A small segmentation model, trained from scratch.
Model: 4.21M parameters, arch unet, norm groupnorm, activation silu, widths [48, 96, 144, 192].
Data: 195000 training examples, 35.4 epochs.
Rows from block 4, named by matrix and row number. Each number is 500 + 50 x the weight over its row's rms, rounded and kept within 0 to 999. All counts start at 0. Numbers have three digits each. After the name is the row's rms in percent of the matrix's.
# conv: 3x3 conv (model.enc.2.0.conv.weight, 144x144x3x3), inputs 108-116, a 3x3 kernel for each
conv.7 104:479492421494559494483486572503411509529565534452462469504467468439538517501592483580501496468474542397481481594389579497507523591519571528517477481558563481543536508532521548475561532439436493512435528509516494537552561553619465507575399604496
conv.8 099:499469528502529436489386481461553532597443420585465412566449519436580537405463486510520481549545476456426427534372474491519515424529414588468376565558508443433508436530484401490490497553495448457430553509513510542445602543482403483453548526429
conv.9 102:501549452503498482553475509510543536441493529438550466512492536509520448368522481527505478548502471500440541454430485481495576547509452487483511496519520506468435540522471544484435532547520473439535529363590485536521438531493545463470469481604
conv.10 099:535550578523469468416469491573494456537641482515528440388538613523488484473522524405502519409491535546519411480472450581446578477483520547493522605437496494385447497445516539586482558510403440466516523535476509459444454492590455483497534455463
conv.11 103:557407514540551477533547492528463464591459513597602495511557497535545551468481403624521481417559449505485451495480494559555563493514410463523511493467528522459517534457542517512472528454365548538516555473553452359455515467529544540468539468606
conv.12 102:473517490415486553571479610605524494551451510413509467502529486476443507508449492451477526562564569452527456499550543483526493447518435531555452488436487489477561554494507460546460438477471601488454505455522511513488482492494605520518420564450
conv.13 099:564502498520528625455531561513605485585480481457470471499481519540477496584455509489567506442479460502513507457498452469439584530551503503541485461504533487542535471480497606509507468485460555612573372569490515475606446509535537557432437468462
conv.14 099:464407535510468414534537454518502515595501515425533400524542453425452519475552489531536506513515463517450389517494457571611525494457445496566469525431602557454509353546506447470476519511503461547565436479506496463585432492527497508492495584510
conv.15 099:534473562506507561544471480545425467558518530463538500585531453504436533545508543539535384524445555562445493455433444450508481513553459428499515509441472531555603522591450506453478529490467479526505438441548506575519458448433602506515511478572
conv.16 102:504456517521601494491488442491518442554480482498463512510500476442478543487443414620516455486538593504497514548410542475516464513447513540508467527506551493519539457532504465540509446546508476482471505409532500555464515582524528301509523521502
conv.17 096:532542527561517471597476516533563396543493418530523449518498429517392438570460435466488512486462427530493425586482509593541578491527484445440440479507500551566622465446517491418544558437481486528563495579377492562481528569549531543425504563543
conv.18 099:455575534517504510526511560534496512564479442559506469393468514491525519480506440433487490561436468515572531481467432489504488426514485504467602497470470460545527575527530562540404486509547520454550504497532479494562487498417476567502445520519
conv.19 099:467528492400442457565503519463551449503412499445483507602591477476522503406484526517463554477509545485530462584473563492516527472455470454454572542501504458594527472479520505531463515519510456489475541445386412456523428533465480552509445447550
conv.20 100:475374553497515478450477416561381399464531496543511576446518486499467542472466463486482499526409485498476492516547538462499457522572536521440499530469518396540421470493532536543462503498433563455467548502478490469468511502498577511518469466536
conv.21 100:488441428573497568465360523448521522614456487483534401535560526480439505626491496524515542440424448556535561490564560471468483569564472397528449558536457488571542538552519496521569469551526489573397501496506499546477522503470517484524410451486
conv.22 099:513540512532511432441501475580399505495487500474561399467445451522498517457431499476472505509549486509497526537527430429480522526496496436510416464476452512440504523494459330461498489529543432537509473422490611566560553507534498472471463595411
conv.23 100:551506528512540455480463519400527420470482579555527427492524491464515379451571555443488438427529510506484570466515513465490554556430539510555508514503479473481524576456512479471561456444453609602521503531546497497470519460542523541539505521513
conv.24 100:526453536517468505475504566502463510447536620481425653543370519468560471555533574560480586503451473431501508446534496424551594540516376472511456465491537527433461612532533452530461459552492484491579614421523481530481467480523503541547527526427
conv.25 101:503486459390611489464510526494541463472521514485433441561432453464444538555519544569561524516580468596512496502494493506446422481486580507537477508572450431533538567416489565440563546467482542557562478526561510535469535504482510516472502438505
conv.26 101:502538431492553456509511491403573492478480412504474508582560524508489466468506458541516468575565560434411475526600515514510422597504506584482475522490468496585496508529426492509449541363481535473439449552557529557424516424478456454509580512503
conv.27 101:437479503442418492530534512540482451572546491545503561517536554535510466510399413467508513455491419509542397494445433525460423578508535513577526517472541562453537455414370517469528560528580551534434458475491511483522492539383527423595482496586
conv.28 101:421442561483469449461498438544428493550506464485604466578470521532533548408423543502460436461575508541565425553506465577487533520528475520439515525509577475497489519553511336467531517554502493526537495529450507463478526421498466505558468524526
conv.29 096:495488624587561534510563423499461481507540535466556443501520508439493446514498341524489501525474581504418488436477517570505479448659588486521465493454549481551442515469434409501473441499472435533503548426488574603519466570519467474608566443491
conv.30 098:484544529580551528532479565546570522531527534526553481533525525456541544515503562488551479546512446526443462515518448467432439513467502483536489572412495513466498455483452429445572518535507450490592498576420495500532478449519554617511499541499
conv.31 100:572472565467465471513514558515509504440539489564607491533586473471546536439452486476568479514517497555529475461519516440486533409438528530417483565416513562479451577501459518525488472568566530595527491499577483617431528553514507480612518485496
conv.32 103:424493489500460480458581479508564581548437533552497577489428445476471540533387586497502502510460525559436464545486467470511527447522449449414481511515412637598475520594473504443511555532479494448492503527474469503564514591471528499415408499409
conv.33 097:580535554483444544506441481478524528523483468545433528422512568451455507467454564513498427517555526538563497572471470550551620483523484530512479487446500406529591400492504560432542473483514502552515446542466407503521476493524442565452434550511
conv.34 101:504517494444475475487531498488432457449460505481500514601565502386569554508482486480468453483521526531477472534433503457533576531528479538450499501511500514523556558564481528495583578439457447517504521471525522470465578479440487643527427435494
conv.35 101:412476452532492524512513464450484541445522436542589490471507543495515545513461574494517514572487467529484501502459489499533481447474488489499461476501558443540552449523533529409506442584575575498564504499564428535536461479456412506538507503471
conv.36 100:458494569458499458418453416545420516524509480556509456527589468561522583455454552443534496586415582450528492508456487523593570490467527509566494514483568556455472607559483468472434577469407495600556441473489648428509437432460488533596522522501
conv.37 100:499500465537504519484477483470580483482598587507524549606571532538520540454492545578516422522544546464460436545542461535591461533611532511457485455606528508467569498437460465544454472473542489543495439527549539544535479555584431435469520487482
conv.38 099:544541476450549521488417581523534449494562515487462518560481483464514481420529509393505551538423401483550452491514499541423425524552481523403427526499555514452570513444426526514457512442535539459539506551466424552507582533533406541537417586491
conv.39 100:497498578555477525512414513477480511587502486503526432462486512455568502508589518534488490558469478423510567519393567504621515515493486510554541538550609533560507423532487493421521503465501502426463478566568538498563467513458440522564525437454
conv.40 101:550539504467519573492495470502597471338567411455596525506497622472421484431407510586473549431532395411644540516543538419541451557466538447511516587451505484460574531479430505552676546499514572576483395499468510508487528443551543422503475528487
conv.41 103:513429484600504555499505442508519571552447488554484521490504511431504521477490522534463527555529500436443491502450494552515476588536493479346501712611515608513516494516515534477531481527483508494508501496465531498524435613532548530521398427577
conv.42 102:504462356539540484424532515419472487518510539590447546514533396453525466479490617536431475508407476490527485564512552483578543526485485576581597573480574478504505534464581458512472560432512533583470481572610438538477452536535485491482475525419
conv.43 097:485499457452540526507451493537586516395495503422459506439486511486457459533423466488562488466464464512543477496572480465569568528522453450499503524532498583551481503458520492506586566515451522555581492470468522510511602439630454484470452489423
conv.44 103:596428502487426390503505425462493478383468572529481491497493449572525472535521515440504514535558533546480459462459510542484484531443519478479484436489559580476427581507483594520473540529431452493540624508419536507614580516482434433637575428515
conv.45 096:412433499494494536470508421453593493447477490518473605522505504458561505472392496579460497567439519456591512549482571551517507546610546376501452470550493505545549541483527475549452504519440490520501487493550544533504433542410528461445554483513
conv.46 102:470562434561526547545446568605506384483476517524485503447487460483571476466503534533472541478497423582491477424377557538590525449611511470515431437550539465503579500449462455440475541568502562434547492545526458487488496518493536499593502498539
conv.47 102:515576517485451471552471386423479409483529548418510556495514445484514438444384497428505523496474415467539519484524417438575590510506450512554451572490466568501558455527492534516516397542563487528572566484478483482446494457398440483523426515592
conv.48 103:528589522548456593462473485501493594527477552466492397440415515498547522551503427445514495572514457481503474456496476452534375475505505501459526527503462586591519470535537465469551491491541591527499448583481548460500435543544570596536444535579
conv.49 102:433372485469470554483457586446503490488504535548452568512464472504449517425495549514479491446564515420450465421595509583485443488450632486483473508551521444525465469474492585533457489495556509457528446505477506525521421511530452560469486517451
conv.50 101:510583373438420530529536493437478509534421457482500516512591528514485504408454391478583538531465531464520502514474486469469478433474475539453427509420495444490409503445424458592493442448565538460622490457569497585420514520435509430522593499512
conv.51 101:559426499485541418474456567520593451412538502513370518455544421535439502572410470498423618553531465487581539531491476452547498545473428526516501482554570500548464490439516444471515518454543551480474531447504445476555458495463529481567482517518
conv.52 095:536409419482500515525478564425503520613515555505450489487430611488373467481520465421451451566512579395503552452568532493468470458470386422483462440536529491489476514487446506400563588451531540546542497509567516459522502505458514442441560575593
conv.53 103:546505408471488489478418530496519576554492444447399442504538494467444476508520510465463498555476552541476552549526497492506437483493401485449544435530529480464429592575444498527466476440530428441514383489502523520462492503583501501471515552511
conv.54 101:504504534554431560444520572440497467464500467475553470480487479479445563455556460489493624506457510553542426367455516487431467485541564483486505412604386419454545429471474485546575512498548623552356489564536451539490484505492497504537529447546
conv.55 098:541463522448470530456440517509474576431555572482417478577486474515461581502603462522599529515477511494517495437513533507498507492468561449520405534493526597438512512489550525523425480444568452570503517558517465504429438535455483522497575470552
conv.56 099:560585484489580559480432522424506523530568524520526431478491480528498562569520559570596471513429600551474381553561465507482508406576495505562523438527429476553482474626420524501449459425511521483566572485494537491515444492473459474512472417537
conv.57 102:494533456508535478548513522490508492580451583468528503494510481520581454611436573490504568473469566486405604535539585510527442486409562504472441565503512553528475496511494501450477463482450516535470408616507515468396542358542453476510473560588
conv.58 096:479448497465396501416519410466443465401537500477604555515505510488528537509503452434501426479447535519568461591476480436481686408478461448523511584507457482482487546453508508460524504385487503542513489489579533548475448530501539416503532459475
conv.59 097:476511451471417521488558577490565478510530476403544505558469456471460498445511484501521440535597465504586460411429497416541569455595521508408449483467492425489449456489464512448524500573471530525494595543487435471444504518622480510534552515474
conv.60 102:448604435377576563608458552432528497481542461530523506540530497449502462469512434496557487480450508575477512537509490490489470565491568470481506456477479532502516461532495519433518516445499511435453521470560488511480436471391499438615456573439
conv.61 100:522616534452454519478513494489480564584473510406532509433491401486532586599542549574458559486521455523524471563505542480539556518393471457502499442501500459545522522474480506486435497487561491475488505523541519418502561590465519465544448470457
conv.62 103:561485589465590480558484508559427524490490505502489452539432424452413546598482490477489535487492564435536500591439527567515458464556482455558494594532344468517545479416584549571440471464438449458490490622494533589452626417488567427474451508511
conv.63 100:508511421430477557487546556535472500451499558528415449460473515467529478394504452604482413530539532507514499490509417489376446423578524582522488434585590473408490653486522445481435508489429498461573571587491549429479512469635497458485495443527
conv.64 102:552440499546556526542478509461474465520579555444458520548473521428476451616473528530536529504495584554503430528492468511454639510549474478493486453456474501502521402496462519493489506486459507495514570537512387557501530537522384502466607423510
conv.65 100:431549629569480508496544452557468405458401599535478519481527457579455502484472525534500518444505489532563428450519469546499493496536600470597458487584468506459455501520429492388561492505544539514536494487469540522483495602475412548568436493426
conv.66 097:513517503534514510449477452579483459496467545582492521536475514397486563490431482563541523463476564494550379584372490521486566575458472446531514480555593529517530615404478530477545540538486477491520591515519502470467514520571579525429481540420
conv.67 098:509529496509463520559433468499479482522460394538501467472496536521499361462630519491512567402536481471508570521519561515454484545560516503507498582444526516488515450506462518446504403498593410389475519563453487463579525459539583449436588505514
conv.68 101:453477449499495480512505576445557505483475506583505454520486647486455514520507524477460507446634597531486498586397528410512446498484473451468461513494592436485510574522465528478461428524491525550449411493540434483605524494445550473501540441564
conv.69 099:538530575441574507452470534418465530444555458513488562550493545587443525459541510530551556485501451546468475473469551589480507507477471494445505566492498564501468481581501548363379563497479526543580562480499491397470557613586540483504517539505
conv.70 102:482520521499565519523566497485498462550486463377483545544492577407518544529520477418438494549434496581445534596523512467484505407545532427471379500388453558453553506516591497423478507502536455476468523552524412538533482505517515500486585386474
conv.71 101:493440474458468554426526431466471602471594549360506499465437463483544532528509536406561508468553503527444492529517463504441468490380474527568503470515466530521514554470485543590552559608528536522591483533542473529483556541516461484488428534461
conv.72 096:414544530511518472458637491458518526503427432545468494470477593571522502522548584459470543595523503531509577561568541573446452518523477443552459545530578448396475455395513510516475536505523534510571481495544557558493457531487462454509520454385
conv.73 101:512553524562456547398509601538437524536522597474555426413402565483457561588533475508539486416360485555569576509522490464502555490512432577438571501431556531502511547555527502442439494500483546515506427513522518550570501512466600429480479560525
conv.74 100:520501552565490445592473385620523549537515452564478496525461455516483533462549585476464472512634443465467540563404482484615481535547497424533528555494406522438577438575548448541486543449502491519548472500412509520490471476518473549582493533499
conv.75 098:561522495483548413516473571512489518492488524577499504478467540506514500534473534464502444345478480377529529526536503459528482417468491487563516515481528510461528482512446487526456545521531564482542489560420545494513448459444467474486560503547
conv.76 102:502452439547476549427485493579533468456563497499457520419497462494491495478538514501544566432539561508443465470479397499481494580564469468582557540509502449531522532511520575539569503564478508501540457449489382523478449504428479556567486493465
conv.77 101:545440520475484529473547573573531487481500471453429559560436505489521469545573442468517463472535475506451549450451538530584588565476489499543463443499473525508531609468462491573571566415462452582602587525463495559527478588526521478460502462560
conv.78 102:393451503531488514456516497499538525606471527400449485454554499528543479453509466458532479447535502473499555468479483442528534483498472483443495598396483527516479483528524553491594536524545543510487459497529496436512522493518457522498499484483
conv.79 096:455475475427496492650581562509418457513440575350508563456555456498536537448448459447485464494462557532492604541432600492510582537454385507543530489616469505531526547515492490557534585471530443484416534429566545492480446447418530525526558504501
conv.80 102:492434590428461497682424449479434357526466503544453553529522582538448520433516518504549479520556476475497489474466630422506443493655550484500497489471547528506523495515448542504469518467483529569533578535522541438558566440507523470560458530496
conv.81 101:542501551462570434481496465399612417476535503504480533425469513530576526547438417531522553519497463464553490508508573470490458503475552477531488489437565460529361484538470494529581514512523491582500531468539590420535455551436500535604561463520
conv.82 088:507562492584457531469508516564495529551359488546516437483451520478521475440469510521500488541525406518567509525519475491541558517482447507579463532530555532570433452473415388559424438448553507571472465497542439501536410570470420442524517585466